Rows from block 6 of a small multi-label image tagger, named by matrix and row number. Rows with one number belong to one channel. Each number is 128 + 24 x the weight over its row's rms, rounded and kept within 0 to 255. All counts start at 0. Numbers have three digits each.
Before each channel's rows are labels from the 100 images, of 14848, where the channel reaches its highest value: "strongest on" is what is common among them. Only what is clearly more common there than usual is listed. The data: views of escape-time and Newton fractals.
# convs0: expand pointwise conv (model.blocks.6.convs.0.weight, 256x64x1x1), inputs 0-63
# convs1: depthwise 5x5 conv, stride 2 (model.blocks.6.convs.1.weight, 256x1x5x5, trained with AdamW), a 5x5 kernel
# convs2: project pointwise conv (model.blocks.6.convs.2.weight, 128x256x1x1, transposed), outputs 0-63

strongest on: Newton basins of three roots
convs0.159:066152132123126101141154093143142085111114131110134104109145086156155116125108086164127155148089121097091097142136114125137106134147107120126120100158125131087123115128161092148172115120129085
convs1.159:121141138150149139152147151158131161124141158145154145151160157167152162168
convs2.159:155156141122127098141156148140123087124158101117127149095117126135137161110129158129145105145135098123142095085147125153137141131124175151113160082169145150136125120153128106092151115165093148

strongest on: tricorn
convs0.233:117126134150126132141175094138167119121126127073148140116148125126152136102108122169131135132100108129078102108160131154107136114132097156091110087129141087118112158122105087109188116156128153
convs1.233:139137111123123136118101095118129098088084097117097085087107133111103111116
convs2.233:135148140118124158139178115149112155171102169141130132166143111135153127118132051158165118133105133139141149135160130129157116144129079116090154125098139161133117132128125146136160118129134080

strongest on: quartic Julia set; Julia set
convs0.223:133132116120136139076167109111147103114117121106070146124116103089141127147140126121085129120134108165132090138122137153123116181160083154140175131163148106094158100110134162153124114107118132
convs1.223:116122134129126129139151162122130168179163163125164168161146125143157146129
convs2.223:122122151140140129130170103108124151123089154114091158136146103151092138095161127087095178099154122127123097144129106123111088188136128127161114103163129122099125141130113151133097168086087109

strongest on: Julia set
convs0.135:118114103178134092178090168124100128105136137162093094097151125158145112134115098159122124167138150147171106127133124124128127128128170136134146142081174121125117121108146163161135125145111157
convs1.135:132144132129123130162156160128128161183170142121147173159144118134150154140
convs2.135:147104098111117126126145076111121117140111116113146102155112115131142151164144142160101122109138138120138119098144160154106108170105120133121125108097094123172087174113119151097160123140122098

strongest on: Newton basins of five roots
convs0.163:093158137171148112139136123154137110091156103121152096124119136122114117121187139125112146109100154082133146112132127164080076140152105122113111087123098142124125098167139152125145108101103093
convs1.163:133115107125117108099100098108119102090086110118101098089101120106099107114
convs2.163:138114088119137139147112122112160129090117111128104105150137133116128154082166079130160100131151149083112138097124129120103082121130125128121111095090115139126127130130095102153147087115146147

strongest on: quartic Julia set
convs0.246:133147091123150142143077158124078102094152149140095111137169101140130104119124116148134138128174104145127123151111150113138135122165093172111144135129123143106160089139177154104131138175108122
convs1.246:131134148138119132155168168143140146174157149139152181165133114122148143124
convs2.246:141072154147122127143151097158107120136120093100085109147136117176164174140123108139129150172131135125080122138122087118158125112146134119090127110130130127133117123096143157140124101170084131

strongest on: Julia set
convs0.139:123092134157121155100146124121152124145187112160131128108157086113116136134131142155128156167076129105137170117137090127119094117161139150163157136132092125164182130151122105124164134130153129
convs1.139:118117106094112099132154147128108156165175139126144175168123123132127123090
convs2.139:116140159170119108110113134124097122109167133118100151161113138144135137097118149106116141103129107148134130083152122132118137111145161087143094136120148074157136106099168105124141137112112113

strongest on: tricorn
convs0.186:135145143138180134095130098093115130070157121145118166102156119135166119128174121117112098113124140159140146088087099147155095159160092104134150115136115103101132133149141130128090152148125143
convs1.186:140135140142148134149163161139136161174166155125171145156147140146142155149
convs2.186:125138124143111127122114122086153123103115105112113126138136118130110096116139146122163112203107119064135115135179168131121109139134149167116131149137126129134090106160141157121097121125122133

strongest on: tricorn
convs0.243:143129098129136099131121119081146154151081131141107157102127142137109155110110156179172134082148112152146098109116147158155150107117126110113150131171147091128072098120108143117112114103115148
convs1.243:109144144123102137152155166138140152169157152137150167173149113139158145137
convs2.243:136140153125120113145176151161114069106120119158145140112133158089187128164120107112107147136114129111116149121141133132177134121116113104153117117141114107121148138156128152141123139151111133

strongest on: quartic Julia set; cubic Julia set
convs0.164:110129147169139172099124103068081082136156158166123110149131147093102113133128096155124148155149123114121146149151148123150108122127128120109133132115092165109153095120153121103183121147131126
convs1.164:122138147147133139124157144117137139164176164158142178168154135126148154136
convs2.164:137106180126124155104114130105159139138132120152135132099095155129135164145083095127129106132121135096122096139124123184121146101131137152146144127136102175091172120175134113156122155131089105

strongest on: tricorn
convs0.150:134106121122159110180093140150123142121149158123151145128145153101078181097127097114134143107108135143125142120163135117132166111126092140118162155095147096109130136196128138110169122144116111
convs1.150:115141143136129142141168174134139160170149158125150168159149119149156151138
convs2.150:128116119162137145111086152122116167082160161152106142103121162186117099138085146134129135145183149142103153084130103121118140143155096111134137152142141136133143149126139141139151129140110134

strongest on: Mandelbrot set
convs0.202:102111131149127103146123151093086134166076105132131106168144098129157104147075154108164104126145121161143165138112127069156148138129116102089125137097121115163127106126135142133117136126122167
convs1.202:135125103078121117142113085115119122114102133122087101066113142125100116125
convs2.202:094135071095132132129092101136151154103140164104105129110127121094111130152111104083136104124141119093150151120111152100145118117102131162152130136209152082109134134135140096147114176134121107

strongest on: quartic Julia set; Newton basins of three roots
convs0.142:156106134153088137121219123129132114132121130127133180100154124164148148144134084145094130148093110103103097108101156134124122115111114177123138127130107131094143147102117101123099123127112141
convs1.142:140154159149146162167143114122151149116115082147128101085096144129113107106
convs2.142:153155131138158124169147142183121114076120150103107122130126155120157131100121126161126109114080116119112131121161162139123120077144121156123142141132133106134119119162133125193156129140132128

strongest on: Mandelbrot set; burning ship
convs0.242:116097124078121113152154162104126133118084115124138124170107102124115129136148141179131134092193110113161165140146151148103137090104107105101128108150133132150113126110144136097129153100089154
convs1.242:125120138128118138152157156133108158161179148108128163159158102105148148159
convs2.242:115155122134094135113116115143133138131099132119139132110095139150138138091106128073160113118154127112102122150111119134109092103103181151143127088226123092179120143127101132108121179134122153

strongest on: Mandelbrot set; Julia set
convs0.192:128138107098127132109149135157131120131094117116103134117123170122107141138114100093142097143133097171158136140150140106098161102090145163138137121141176155110110169088102191157127125125166141
convs1.192:120132143140123124131145176157138148177169143147167170163136127140143143140
convs2.192:135171119138178103124134107168101127110104132101125146085117151155162101151131132154127091117114076087143118081136147167114136147168158107117104120154085118179141126146150115150154168123102143

strongest on: tricorn
convs0.190:130121110089119115155142116151129079092131113085148143145170143160120121116112117146095145111129093062123099147140146135128138099124069141128139127110087176090137125130123117121130150167146108
convs1.190:111115123116116122154151165149149153176168151139164164160137136152143144131
convs2.190:146094136121146098063101162116078136115113130151117098099170179104084128144126089136110166122148081162159084151107124159101104122135131119159151103136117110152122145146094166161111124153136080

strongest on: tricorn
convs0.222:119093129107156130122161134144128120139126142173128097116112148103131180128148155179094099100130111069136137145127101109143137129102095179135108127125152125138083102133091109162134167131118102
convs1.222:127131104115125122117103100098112104091083102122102085086102131133105105118
convs2.222:111119135086091079121153133119098165140147106157120074147153144158131096101175111088165151125090151143153132146104101121118144149137151153105144156110141086057138121104143121148122076155090137

strongest on: quartic Julia set
convs0.182:104122146145077128138130133154089088114154113148121169113138079103137144113161115141134171112146098097082126103173130146125132111127124127106123159140139124110169120162139136085104091130099095
convs1.182:124128130132123118152165168126140161176171150124157172162140119134150139119
convs2.182:064137136130152161125170102139143124108089103091139139118145107151096144124124171143154147121143157084181101147116171120100126119103135112130092177134121131103118108175138112155105159150160157

strongest on: Julia set
convs0.252:123131131162137156116156116128135132112181152130095100140131117102128116163105137098142132154127109144100089154121147110122113154116160132179087138181128080127116100142134087143165135099099092
convs1.252:114118131109126126126140153137136154167159135164167174184142127131156150127
convs2.252:156123132124107160130112151124131141156119092149106161118127157106123159120144098157118155133085166199109159105092149137093121138167136150103112120160117178119103143163138126112137101168081133

strongest on: quartic Julia set; sine Julia set
convs0.231:121117153147089151126161125143109107134119103126152158108181102114133142156119166162137138098172088084107138097130099126103134151141127124140107138132151180122191120134139080136104121140116135
convs1.231:138128138138133139141161165138131166178174151138151167168142125127139148140
convs2.231:174130116130173138116113129123121118115175085125175122158097117109123115131119129142139137124099110139128144163125137084152139141177149116159143175148093123125112097147133104129132115112133151

strongest on: Mandelbrot set; tricorn
convs0.162:126110143133162132132164138126156119120093146093137115145168141114088117145119143187142176129151095108163102143147098126145158109110145122136123101153139095184077143138124088112136135097130125
convs1.162:123134148127126131148168155133128159174160150129151177164148110146150155127
convs2.162:088152177108095106084109143115125068141037180111139137133128151129116137091139140118121101152144162154128127163148139129101134121086142144096164140124118116109132110097120140162087156106112142

strongest on: Newton basins of five roots
convs0.193:089113161140159134103139147103146153144132101106095129091135121176075121142125140189141139128135138111176123123122143161157134148132122094141140136114149101146078151141079120107129127085133120
convs1.193:136127143125086143151139137104134163160140136115139163172151091108139169155
convs2.193:147135136166114112098117120097120086111144108162113120109176112201106143102149134182121102130153135097133163127102088123114158109091169131094100167173139110120125116107096121121117131141121137

strongest on: tricorn
convs0.174:123118116123112168128146143126104119133140136116100126157159117133129111129127126149127134120147084154132120093110150154136101173128193162138142082124124079106164165128080105107081148113142163
convs1.174:129109119117110120104116118100102109122128108103097113119097114084082098080
convs2.174:112170093167075102132145071108109139155130125120153144135133145105111104153104111162126098130117181156142150159119125158112067129177152084144120158109130118150124128103152093143142137150153142

strongest on: Mandelbrot set
convs0.197:111125138166157146078154141095146156082116158145104151095156142156173118111114149159136144144127177159129117114114171144138148147145133166135111119128088122120094152137102101116132116159157112
convs1.197:130121122107098120149156147095121152173175119113156168170130111132141133106
convs2.197:118147119209125112146081112126113143096120126131137146101119098160137124147124134126108101123154112125129100105119128112128172127125124160156118093158187164115107134154140202120102141156164143

strongest on: tricorn
convs0.146:165095111178149138148123157106137158150146162176135108086096150103091110109150107134123138112153144112143109090128123110147134155146109110147130132125073149185129113138122130120094126133100094
convs1.146:123136137145142140147145146149148161142156160141153142181166151148149162158
convs2.146:156137093114132104095122179151157146097120125107155119107135143110154119122157118141130121111115119117080106153151104132097139150119163173128092150133122142137070138088145156145131169094110098

strongest on: Newton basins of three roots
convs0.225:145097105101121170159161090102113120114116162094136109135148129110125139120114159130163148175094143124124108132190161115152162077159139131131142138165151094124113130140127114129123139140101170
convs1.225:124110104090109104121111107109098120136116087105125113109088091109106094095
convs2.225:125148152130100142137158161144138151103116166148149118127157128100172079183109101121096115082152150115132103123142105140108151138120132136145095134095138140121142161095155096106130096118183142

strongest on: Newton basins of three roots
convs0.205:146159155134084119116119115142090093108112120145117138111139100108126137139113095133092148102160057128128135158096126138095144102096104130118112114106144152115077094099155138134163151098120158
convs1.205:125111111122117109103122118100120111107094091111102110096076117105096100098
convs2.205:146118138117132158128111134141144120137145137129123108059176140082140131105083110132103164107146130131135098170110086098114132169153094122117108125085120154104128093099128138152095148143151105

strongest on: tricorn
convs0.217:089132097088114133112127119133143127106178138120136110183129142126145132130132097138167109100162158091149144118172136082149129103111124136098114165162126119139137150140115163101107108190127127
convs1.217:128136147131135140158166169150161145173155140151151157163150127143155148134
convs2.217:168115131126160189096130151131119111113094121167149107143121154115120134136153143125132115117142113116135128184134136090135165124188147112079138161115087160116140096107124126123155121111125107

strongest on: Newton basins of five roots; Newton basins of three roots
convs0.175:122141160108149105149130096100156159100114115107111137174144146155107132116116137134163099087120131176132137182123124134114160135093129147117129100144149120110070165100110176130139161132140109
convs1.175:140140116131132123112100109108119094076096098125098094074115131123099115130
convs2.175:139091110161120166145085139131139146174096136157144122124142129140151162137157050138068134131128174107133124155110135117094119160119096121120170143130149125186151126143113164127130110134114114

strongest on: Julia set
convs0.208:164126109136114170107138109123103168118123148134136139127154120119071136130119130119176117087128070119085143177138134110080137090073134122125151143092138114150090133125131137139115115105128135
convs1.208:111137149148131130143148173151139144159170157141154161175154134145144151127
convs2.208:127135135123109102110175144139126121155174150110095128186105129121142133161119174128104102143090145141181127111162165126137109147135088146142099121118094167139115185135104104130140149116128093

strongest on: Newton basins of three roots
convs0.218:095122142123169170140130149130116071135121145153111133126127130145124158151130103137109149068147115085094139130143126129094109162139100141163149168115140127125128134122185100154103169091138139
convs1.218:140122137142109112114147137089140138155179145120136180174147117110159138107
convs2.218:131172139109144145153116130100155120120141193122143100149108145136119116153120109138147123154119122094121131153111118156144119157154180116159137124116118147128152063121127116123169145072144103

strongest on: Mandelbrot set
convs0.213:126109133134132161100095108145120107133163126132124158103145118109129124089155161114080146120164140078121146099135147128160113126149099132113151109127157090106161086162102101079107123123091103
convs1.213:123130120102128118124113098107107096091085090114097087095105122123097109126
convs2.213:157108174124118143132136150145132088136101131135132101106168137139110165150148110161103115090104138134120121145094109170107158172106146126153117168142133111127094112145087148122150121155121137

strongest on: tricorn
convs0.4:118111124115135203123147079126102145116138172162126139138132137075131144137135172120149127136114107146157157097126138116084104124118131099145101116137098102140155118133185115114148101140111162
convs1.4:130126146158134140144138161140141157155162148162167153167139151165154150140
convs2.4:141135145129129111112140096083146133098161091124123136133144132099144103088119124121126103118155075088145079108132129140099118122107098122100181144146085131115148127152122081164142120133154104

strongest on: tricorn; grey; Mandelbrot set
convs0.149:130123137090136115133165076113209118148121121140108125141095164135127096089134157110179130128124152130126138114134126125083082117123155116156136133172095098150124132121134135151162104129134113
convs1.149:144160143140146145161148148165141154120145153149152140141166144161151156168
convs2.149:168112159131116137115173122140131112168092106113124103106123121080141119104126140168113157155107086152143112120098155109149135132131139143157141139153088131121149144089171094131137102145137047

strongest on: Newton basins of five roots
convs0.151:139112107097120182123105146126161114117169102168111116123101171142143125120124148119163107109169093161100134119114157121094125102150148110133137134147082141098125154119102105114076161112151108
convs1.151:131141157149135134150170163168136145162155165140159156142153135146158140132
convs2.151:131144133159086114140095154142108122104130124151146170097109082081112153115127109180170131112142118142103157121124171126126112067118104141155147101128115103119109117128118135136132143146126089

strongest on: Julia set
convs0.215:189104130116141128157150104091122161129112138136181142121111106094100143112121102112168096107097133148157136123126129120126152088104114127156171098091103108108178105135099143143122123155119144
convs1.215:132122123105099108108113089103096118117079099113117116120092113099097095110
convs2.215:128122139136104194127121106126095101161094172137172108136088080122125123115135161088118146104144126136158102143161080118063135135105138169130103147130122131112132095174128138094107126135094116

strongest on: quartic Julia set; exponential Julia set
convs0.254:115182117118113164118192100123123117103130127150092124111146074104169111124109095150110132147117130130105073143113140135129138131112119170111154128134120117134087110084091129091117129149137103
convs1.254:097119166144105130130163157134146140165166151143154155159149115136159156117
convs2.254:119091114111132134173101111154159122117144149109098099102126123142126159147138123122104084132118133144104107132106140093131140119142139138118182119152163121156191151081144127141146103093115151

strongest on: Julia set
convs0.2:170146133152145128114170127123171109107165118152128117108093109116122112124132139127082122129106150084113137074097153132146148165156140116104161140154095131095174094124172115128132124109098114
convs1.2:133111117122126112112089093111105111094098114117105089097095130103101092108
convs2.2:158095198126128138092131110130152124144104109123207124145128153134149119105157072159098131103110122132128149141125121132117133108146159147136144135148096128162147157135117130175135084175156119

strongest on: burning ship
convs0.19:133174134155162084103123111169150101117127089098160106136141152156135118118128160145149166094147130129132108120139146170133151139115139164124119104170134147128106152144135082074112140137164109
convs1.19:140125130164167111082089139147140118123130125180134110127119169152126092117
convs2.19:112128194143121105096126059118178116091145141084117096174147102147107133140137122117117147120129084146133133073120136123109148137096138136148123095103160146130144140140124156109174159134156135

strongest on: tricorn
convs0.6:105135121127151170103117098151094177147148150152167125158178150113139147110109179123143147136166140144160147111137122114087095132094142118114141114142154120155134160131148139129092136163133171
convs1.6:125140144145130128146156154148134162181166154129149166176141125134147151140
convs2.6:109122158097132153111158134139141121125163098130111080151115107094120091105109119152092162146162141140119129126132127135133110129174127129093107115168128144142111102093114141142117085169132158

strongest on: Newton basins of three roots
convs0.5:146165132076106158091136146128114117141093131097107116147108139150142173138122148123155128092141088174126115136136131146116113109085113133113101103138099085128130128129074144073094124128104138
convs1.5:113117129126117110145176152147142156166167155130159163169139115132148154122
convs2.5:122137107133123118105173107150154124150141103110117130112128161161146159144113119107137155107131124130148083115159149163139112155129138122102129092139147088187120120141116119114133161104155114

strongest on: Julia set; cubic Julia set
convs0.143:138110197083124121136160117106156113118119106139094111137140140142099129146138150146156120081111143149172128098149098160135138142105111143104125149108130155088079124117115171156137095113141103
convs1.143:129146158154140157145138155169123124124163129112106148162162131140171155164
convs2.143:094113062136147128109123155128144132158135152150132138113127109153158101110122169107138091124103096128118149141144127113128079103124144131116138102120125126164176113093115124152096130134117173

strongest on: Newton basins of five roots
convs0.224:114124146150117125086146152106132130117147115107076123109114128119130129151127140165132126092074111117175113135127132151102129114088147149130137132154106159089072144165117135112158156090165087
convs1.224:094108128152125101100119157158123104079138152146155124087115149155142104107
convs2.224:184121143139109102138156125078117089111088113138141098133145087144103140123090136166119134145169089098146138081153097175122112123138128143120133126161125096088139137151132125155153089140136148

strongest on: quartic Julia set; cubic Julia set
convs0.230:140129121133099144115194118137108093160148066174097162101124075107125145108119126165143111088150121101119156082127147113123146140134123127109110125174114156144119138131142130114135103102139131
convs1.230:136150128120132128148151156165138159176165151144168159142150140157159131130
convs2.230:116149100093107077114133127131118143107091121157121117113115161131142131129122143130133063099140110124184109157139094097132119148161112127153136103095142124119151113115163092134104121062111112

strongest on: Mandelbrot set
convs0.255:133096188113129138153128147143132124097109149107152131118141134150159123163133151131112167104177086118142171157113158148138160103129123126082099141128136152139136162135167136096146128146160174
convs1.255:133141113118124124121120103117110080096091100109100074081112119109112126123
convs2.255:121131125108173127154127113108092135060136135124152106132111113145145135120143125085135100115131111069130092132111144172159141104113126084123093138134102134143115125149128106128105129155168146

strongest on: Mandelbrot set
convs0.212:151132124087104154114151120114085117150063121143131123138124109122075181129114154131131124103140097131152129171149078165094137111083142124135138117123149144127117103143088143115106105135128163
convs1.212:133109103108120113090102083096112091105099114103105109107116133117102098108
convs2.212:154102109132133108120133156142147149121131119078180098133152126135076117121113115150097114100115150164114149105176133133145100174135110104114100145112085117085129148136133132135133130134120126

strongest on: Julia set
convs0.253:103132137123117112111105113130093113089116156143103140119182157162151138133092139110115163138120167113113137164104152121112110098102154117176176134125152182093113134154126101134122090138141151
convs1.253:127137142140126147144153169152136146171165156132149170152144138149143163160
convs2.253:134119078138138136137188158150185138160140084132148120115194107147105160131142115136140132076149170117150118163124138152131154160115122167150119085144094137126111167122145116139150134132163121

strongest on: Newton basins of five roots; Julia set
convs0.235:135128163114146182106159107091098133121126113104102133133130127137059106155147147116133123109100105141176132111105120171151133121102142138155097134172157102092099117126111121125109163093134110
convs1.235:116133150141110120140146156121152165169162150148158173169157122125144151126
convs2.235:157098097109126154170143125133143108126110149164170144123139109100121134093169115144117124100090130112116156138153115129087116075131134124112110120176119133100124128161139143106106095137128156

strongest on: burning ship
convs0.248:157107100135144154118097135086152164146138164151119114141144137109142125140123147159156125116114153188165134098115148105133152155098186157150127136105119107121151087173145143114101110103111143
convs1.248:116133143129125131154158149156133149180154147140157175173145112133157145134
convs2.248:138106108116156121139093165163129130081127055130166124128108166162132100127147108115096112123148131094106126115111122150124105114129109117077110124140086162126137139133137098102137084113140123

strongest on: cubic Julia set
convs0.245:170167113157147125143101123131128101133152142161120094081116148104118110143114098101139147132097107125066120170153130134121102090096130114149156128091084155144125092146165127146146149117121117
convs1.245:142157156157149146147140159148165154151175155151144141163143134137144154135
convs2.245:131103073132150094122156126139125104174142116126118160123069112120135121161068090098111119130181111167120142133141160170118133110111153098141115101127119150108154123123135130133127135137157109

strongest on: cubic Julia set
convs0.21:143144160144136173126112142141148109132127117132116159099166118125091146120128128102116143149128098152131098139121147122092126079137125135101188139112118138129155074127115127058181144148150106
convs1.21:123117142146102111088142138084137129149156144145151179166124111119146121086
convs2.21:151101126107100120145153120108145133133170152152140165132142108112145154124152134091121111153142146134101120112098135091174151083200157111110141144100107098128139115116123132189133137140142132